From a checkpoint of a small multi-label image tagger.
Model: 2.65M parameters, activation star_relu, patch size [8, 8], layers 12, width 160.
Training: adamw at rate 0.0024, batches of 256.
Data: trained on rosettes with rotational symmetry, 195000 training examples.
Rows from block 2, named by matrix and row number. Rows with one number belong to one attention dimension. Each number is 128 + 32 x the weight over its row's rms, rounded and kept within 0 to 255. All counts start at 0. Numbers have three digits each. After the name is the row's rms in percent of the matrix's.
# v: attention query, key and value (stacked) (model.blocks.2.attn.qkv.weight, 480x160, the v third), inputs 0-159
# proj: attention output (model.blocks.2.attn.proj.weight, 160x160, transposed), outputs 0-159
v.140 095:106146106135166098095085172145098111106149161114145144150129083103141098135065152130114095134128138147137094154143132139131126166136207122112044150097117142146120112141137174127117150021109158060173160117133078226129157164155134136144174102169103085097082098150139155098157073124125116142107113120159168152119094075137107198104141110158099109142151150134202146123122136080107104071095167140129154138188084067150135161124125104120099129136156128015150134106135100140117168110127097
v.141 084:144094112140158098159063150127104083097156127131124118172114112134156159114097114090141086133149105105155099134107155118119099098172096101131100079126170093156110106137150160108112182043092121032204168116147167165177124178174153141173090122132101108143099121131153143097123083090152132125158139127112153173171121127076147134107188163166118074163148107120155123181159083068102107139101149114164123155215108130144103127130139131119152109094165092054143101124122084181120187113138056
v.142 083:165083123112125149183118110134116105091114036146144093149109153134113188114108093119139139146158147088170120097179105116110180115170130115141086133100122100192135129090139165082134154071161067075185205142149200123126122128123136134141108160072133088157090086164149088134135194106132131132141159154073122164197113129057106099103141087098172131132146129107126092135159090073150137158121134065166145178195197119077084085120136123117137138113143102089123137161142102146154098148142138
v.143 089:130118178147135102141148019110164123123187109077195138112141117149142207136130133103128112104120108097143111184089053161122116066139115141124109073087075151097121138157097138134109165156116111136201162145152110169180133113115125147096122177148122106148080127129172117129111118134124173146185157203115163140092072212139107110134099168124139142122171107200111116139167100132134171106120153100076108184174198155114154127141135125128144185093117094082163150128086118094140139118138110
v.144 084:172078169144102118161171082134146091214154092093162090117109141197121203113144138076105106081099143096154121143055106172135090116123097146146204083107117140084123107094109117084099126180138135181126165139090137091164081144134131204105126153145135126122084135097155091144108068158130105115148131143145146127091150202164138058139098207138099123098124075169115154107138135180131152102118148121147141112097157169141118107158123159139189180109123091061126129134094133116102140093136112
v.145 102:134109098160129159164128077109108128041130108123095147108138160132135180124080093123137125115125129066139143125148092124104137107136135116121080102130150124196160156155152148055125131060123085081185169137155161169130137130085122124167120160063110096142090097144144125101122159142154124103117144141071117149153108132042124115135148145109135110175148161151147112142179073098107131164096143071137072191238219106074085145130138179149145113068161093100138109128120111132150103173144118
v.146 091:148116135113150085091164140123161125171148176106128130109119112122149153123144184116122090123086122063111075111079118170128086148146076117123188079138115109033121113141097173172115138210115193161076083139090073132122121145130109168121120128192126147140144115085098162158128069161129138135103093155139136116107131193193147143119102163133138110195166125196152161117107174150124147137142169165124149068072087151129177168133128120143178160084153075131137174123066137120079151114125128
v.147 103:138107152115134115122065114129163101096133163106160141131189104135133134115064160103150081131149083078146110110081130124117127146135173132131129103135179101122093098143106193091124173057100145070152140128111088174196148135138165114134130095163131126083084122063142150119091045122132150104144059143134148116097123144102169105079156153138112116192172104126168143157160129112117113096064111133165150140176096098155126140157140109142090133073176073030147105076131105092116175124108055
v.148 106:087129124160151159134143062135137129061128087098151121077089131132134193128123113121147138109096149110157111169112081105084128086157141112117059095151124149121146170177120126093121135130125096115149185139141193189125136120091106154154154198052123077171069138164150101129127178138182120148147145180128128157144089145100101117116146124122167114133113144121147110112176108133107147140120142061104105171242237163087117146144154174078135179094122097150142094124107119139138080161141130
v.149 086:136106140090138081074142150104162101135142171140142139161133096098122086100115148120126106185100129117124132060085150137115091138121109145141189075131146094085144052063128180148129132137141170113055082145081072135161107113166157146128098094191121178082142160060072138136104050112107151154067084144148089094106161135114154141116114173128095138193135123148160185136127170173189136151105097164140147072095047122189149124118105140124121099120148109107122100114119137086116139091116100
v.150 093:113174135198113112146127074138126130130143133153132115101174143145148144120166144090136200107107178155094088210150070088116132137126186096108138175104072222143163175174130042165132116133094103182166161103146102119119129097098114137110171164084151093128086147125165143112147167160110150148160134151121142126099077139179072116158090057127178171093105133139090073133119095121079139088150153105065089143115195150103152143165101129124144151144133182134101139122135140134137145173136153
v.151 114:136145104197126150143098071123127122090133131132146143092163118110147180124125125104119120117125160148154092214144095137131120122129191102125059128113117137145120165182122117095113147071083080097225193089175144207162119156124139133153161165097121073107061118148199133124110142131141124154183157146126179155137073106122102138150160098140140111127119116103148110139155088063070135096084169085144138167220182124093140164157130152079107145099137127062132088119118117140144145139147114
v.152 094:130133115093119117139140155100131138111108151152057142143135133109148098143075109165144086140101049075100137073152127095114183140152124104116111104100180096162125100066152124110165147143150131091129099138112189086092137089085131100126120096103140167163183128117113154115116170094116138070098060091113112127161146093053140134161130140091136152192135153129108138140148078137142108222135112119183069145177136139081088131109150097234095077109171092179156134174106089130098093122122122
v.153 074:120106131159148116109161056092161113079115129098152118105119104164104155131174168106167130063090125114101105156101069140102108133160091138098126111131109119078112167134102150079114134191128124164150166113124151137110155093038068119132162176111123121165098093128113133134120137122157146078141150165106123140090084169137110140146119148143103083152148179235149135118125122156147169148120136098085119203156220154113161199138083190154179183123097075187161140141089117116148134158128127
v.154 099:071081127172130112156078063159099108109144101129159119127122136143158186106105105097094146122152164135174101183133131110116104105146171117115085104129154161152125149189140150094112152066131084107188199110162145190183149151117124145171132195082119063126080116155180109109139163100161137132174171182099180142158098115116080097121154115153153114143117116085135087128136089071104134112087153069158134185210193099113112141119155155088151169122146119112112080141133101169163126141164123
v.155 094:160137123117072196138145190139070171110076102152090125175126154139076115146102049153129122138145114157107199086190190120144139126117093157124123183140143122159140142097153116112155088113140131166112096136143153061096139144128124079100113122090110165156185136164093111115157214136103109121098151102128114162160204085087145103133111112100149128069074136071149115102128138125149109130130101145149101124082102110120073073092182114143124089154085166189080133170159147110125094132119192
v.156 092:143139137154095153146175083113139135145110114124119100106104191103091197143144103121179150100087122094083140150160070128100111079142167102121112156134109186206152172123165082158127137127127097126145146125149232079113089116066162155162129170093125133138120148119164125092100178131137120095165154173104133111122104158109105096150133123099143172113104124121139126112124064151060131187148142085116070145175210164026100143144135142141173145112114108229109128125129123116113136135141125
v.157 103:111110161131122106127071085131147106143156084104157139133168110167131153097099153091140129111182160114179067184098118131120112143163168123141137073110138119116085110121102150126082144058107097145208154089137114161174127150135144139130120124147134112069042124086176132136122049117136151151179103145150195124150114172141106091125155137133113103155149069100088119166158102082123174089091082107159151126174133120136175106164153150119113165107143115000150125102107144132136185106125078
v.158 081:169114126113142124107030137153109075106156118117192168125187123095129112117086136118150121137154139147155118110119144120137147161123131144150104133096182066099112096123083185108140147015115129068168100106096126176194139172194174111091081091178114121093138125082147121132119064093118137115141091131154139138160125113134123135085129089161118108201137099070139166149151134099159142122089123137151170135168080074156144101108173129094114092101171108038164134133140128138115159123136071
v.159 083:135149131190127150123139089153090142129133123124132114090113103074142166090158104144112182128134138122111117161188085094114107119128171144105022170126068209178170187139133116133138120083113118096124133107129146167087091163092115152144143177093133068160111100129176085118108193147106105149118202153119125149160118073187123116133173079142123143127101153113181099145101085102091112129136172125098132159175161088045130165108141125040137148126163166178106108110117148136166148096153137
proj.140 104:148133167122147145110134126137091138094139148202174155124082099163160150120144103114104128158146176099125130130148115119117148099161104103156113116153082109144122112156130147124112142110151125091108225118097096138169182173148086100111118145157115075094143083160165140113142140097126121106144201150198157125149190097153158177156205149135125128111160158133146090154095169070047137061112186143103123195083147161131103136102092063131132146129121129139109141135063103112137139169233084
proj.141 072:167095154178152168149141108148120163122105080196120099116065110135117149121144131088120154152160149093151092103180151077140131080126137119158112180171024111156136071130170144093139117072201171092124187106092156109135135126128106156158095104089080118121118112167190100093103156150137129131092170110165090124142156120158146146156150092142110191098123101158205100122106162113104077085139145070126131167144151095134098156162109107123067123173125115145068174131116113147091143151200125
proj.142 087:131074130176074156162101082127146195158068108132122065124095184159142136138125186106152145123148111129162123153189099134142181079158129130189133130112093184113154071118167137068172089119154147125116107148126150104124079093096096156131124146043112121153094143146106122103137182098187090114105100099094076121127122089077073150162101076129102193099096057096151151128137093086128099148134082080101143110162151087162160126125134145143112133160101147107069154130163071162117120136115149
proj.143 083:156112181143108132179149062150114160125116087096180082126080203080185169125127173084115162089149094129128107166120118125117111187122110127129159157136134147165104097097136134059114170061163141082103090071162174096146112112142151128165083140083071118108111106113122130207178128150152120105163124170092151055193166116108120100171143103124148132115133122135105138132156193100149146165214108093166140121153138082134165118159076151114142167096147117153111135112092096142116125114159181
proj.144 081:140092182123134143171131119095125093096094066131146114102105134106130128150161168092109201149102068150090169115106139100097079159059131103084125192125162135152158128152139075162154165151112167119071150093142167091161143124158193090152129082138113164152138166087134120196154084198145184116118103170101138090117111121099147088140127119154181159099104150160106157122182122120143106116167136084158109111133154108103168157190072152142144158134171070188178133095132117157114123133125206
proj.145 104:088088138147069178156140118159128186161089136109148088116065184153152144142121164089105155089166104090195095156157149162169171077154146167147154146101076151159147072131136160058157119087178161097115087141126136109087107106077121160148093164066092121091120107137184139129117164125174096146079120127088072152123152112135111126154064123158089187151122087131132130104116161092087110150141084071106106112146177067151114114139097152125113130166137108124043125124143089156126159162162118
proj.146 089:144132069126197113102249122136117070094127139146156108130110104118139180120160115117082132103089107084143119108097156103150055161111131104087202162200112154138161159142132122169162172142139170142103121112134161107156129133165142070158161081156105166126185116104126099148144094191127125077148123160089155081147107112148171116126114146124122080163168222139143110164108125123114147170155167153155099108062099155109142184145122151131180164100175134164140062112121140150119148121146130
proj.147 105:171061150139125167151134118134049169101153152184126089134028141143120172129187134081073153140158143120157147113123170082168109151126135120162121158172041130193141087159135126136129153057205149091147188112122127114199125163120148136134140123126114106144164073131145094160122111194139125116073171119146148081146157090116170110136148116129124142124188130112179066119106147094104113094174149146138126151105169138138132156172133101114148145145134103191127118113099120150157109156199094
proj.148 108:092094201149090188172107129160153194166107107104177056116048202119132119133115182110135137076151119137180080136137131142124143115177110170109155148090157137132125085109133160046126127107114154132120060138149164111087117105079088169177062111097088097137095130138138139120105141128165149170135130150112089117162113160110116127162081142123106181119111115148095149103144164126154099161176126062105099094169166069138143115117063150147120163086142128136051127145136109169110151151146166
proj.149 086:144099099107138112096190150116102114101118146182092121118104074138114163127201076120105156125073152082107154076104160112155087172100155112153163127189099131168132160158130098205172149148145156142139170131136114129167142165137143090136197120144167111156163127109153095160126085185106104060094150102122159071133114136153193065099137110146142071109168188092179070137072105114090142108136143190146098143093135170128099172139164121102178136147159091188172107145122148152106119144141132
proj.150 089:167186183089121114092063148142152143151181108096198149162207151131151083117062192156150093080161109139127085132125096168118141142149091169080089104093184110109050094129094141067044131097093119114099106111147154134080116110157154155144099201141133118102077125121119137147113090134130101148168102172134117182136136150130098135145115162091146110168115118181094181122196184157144158114143112118107188118138111120141154125108089097126122151119108118067087094123096118114136150125110161
proj.151 114:142105229139127177157077141147112175125139132135204087141086177144141103144136186123121112102148158138155087143163093144129147091155099170138085155067092118127103044117136134071064143080126127086103145089109125129135125128136094159142075192099091094119100089138166119127099147117171139155131134166144101136157180127111124163139153137111129168107099106149110149140161185120102125077171122081109161162146178120172136129121032090153113167139105118130053153140082096137136143162204147
proj.152 095:101086068144090149105141144132087135120121116128055112141125175128136150137148092145101156072184132095163127152170162151151157147166173138138173139181123164146135149131153184089183120106171127138132075147152105120080069123082093151102106146088143154131141111143145126107117175114115062172073124058026100143092119115180128095139070126138080102174134104092177113079078118131186104191118112127135135113134097110101093064142183136116148094151141157123136102129167095138123127114118046
proj.153 071:124106131115091140162191118139100110156090085117170065121118178101077182137135175130109177080139135103134103126132139112139125173163160152049197181161201155134138060075122150094132108113157177113107065131126186127084088090101124150136120105103107185101068093101132143126143114119129140178162107170069124137173167118127122097166092132109094150142111106163079143103115155116156141191171123108130069132170123092108153138156119143124167158083136180092143081127156145133044146152107139
proj.154 092:120086192152115137174123128152153199166083137141195071090073175158114102125141171112151106109125119108157080138161128126144160089159102153132090150083096137121125061125141151082111144071118174113136129076100157136135140104112139150149110155092080114074106127152173140082120139091163140166110124186157085106118171096086090177161163106138106167095095084149102128113131179110096130142149124088101164147163195076153148141127054078131082145129105090122042135110105115147143145173191158
proj.155 082:071197077107120125108071130088146153134118160072089183125197117157116117129084102169171110190122150147089137119140090094134149085100133109150117096094148124054120171072121161131135083201114089158133117200120123133116087139086133126132116141142166150122145175126130157105116163099090135129091097096139110162061055182091068137114098147146142131099100095132089129111125061166124131146081101132116146109165125132130123127110179163095123065159089119082153168114182138134157147123070065
proj.156 090:113146142120079152162075138140153125134128073060115105139103165106143108153107187139087145077146105163171145164156145165116156110146136139109147139078191148145140111150098140071108102141100138131112033135146163107058104072145142154139062130111132166150095196134125147123151159117167137157153099098103112163127095146129125094164093130104097138160085128167152175130151096182160125138172069081111115041164105073172137071172053181130088138126127122103075137132151143158138155129097178
proj.157 105:175074217139126138180072123126071169111149111158171069120082159136131100127189170129127126150135098136148149116139147115128111128122103121129069157141023136167121085133126096106115161046157161065102181088112136096196157118163113130136119146127102114141127089129141117184157111170151136103123150136180117064148180091107143146134168081119150146127110128124178138104167153090118119082150133110163160157143150116148176170126076073125129187129111087174131122101092099174149102145189150
proj.158 085:162107136158137151106122120141110173129139143203116084129053123149150158105209103085106126154122128120171137124134139118160149137101146119168112159181035121170129126116152130152163145096144132096128213090139115137216128168120085105151163150138112072120141095134139080143112145174130123046086160080191165096145153095133151141115155070110141145083145092058159081136115090067074150084137149123130135196111172153139132184122115107132113129157119100166125130147113119131141132136214133
proj.159 085:099195173139134138131136143143203167176123156102200100135152135144190112132143172117145092107127223128149087164120093157125151078159134141125172154084129122100111142148137163078093118185083121161086095099094137170138142163111070156127135173125126114140082163123124156102115115074142123129120106148138111161119186136141119187173111113114128133153119127119128171123095157134100153090130110102077182087114124104171171099104059117159061156101077148052062122119098112123109205149173152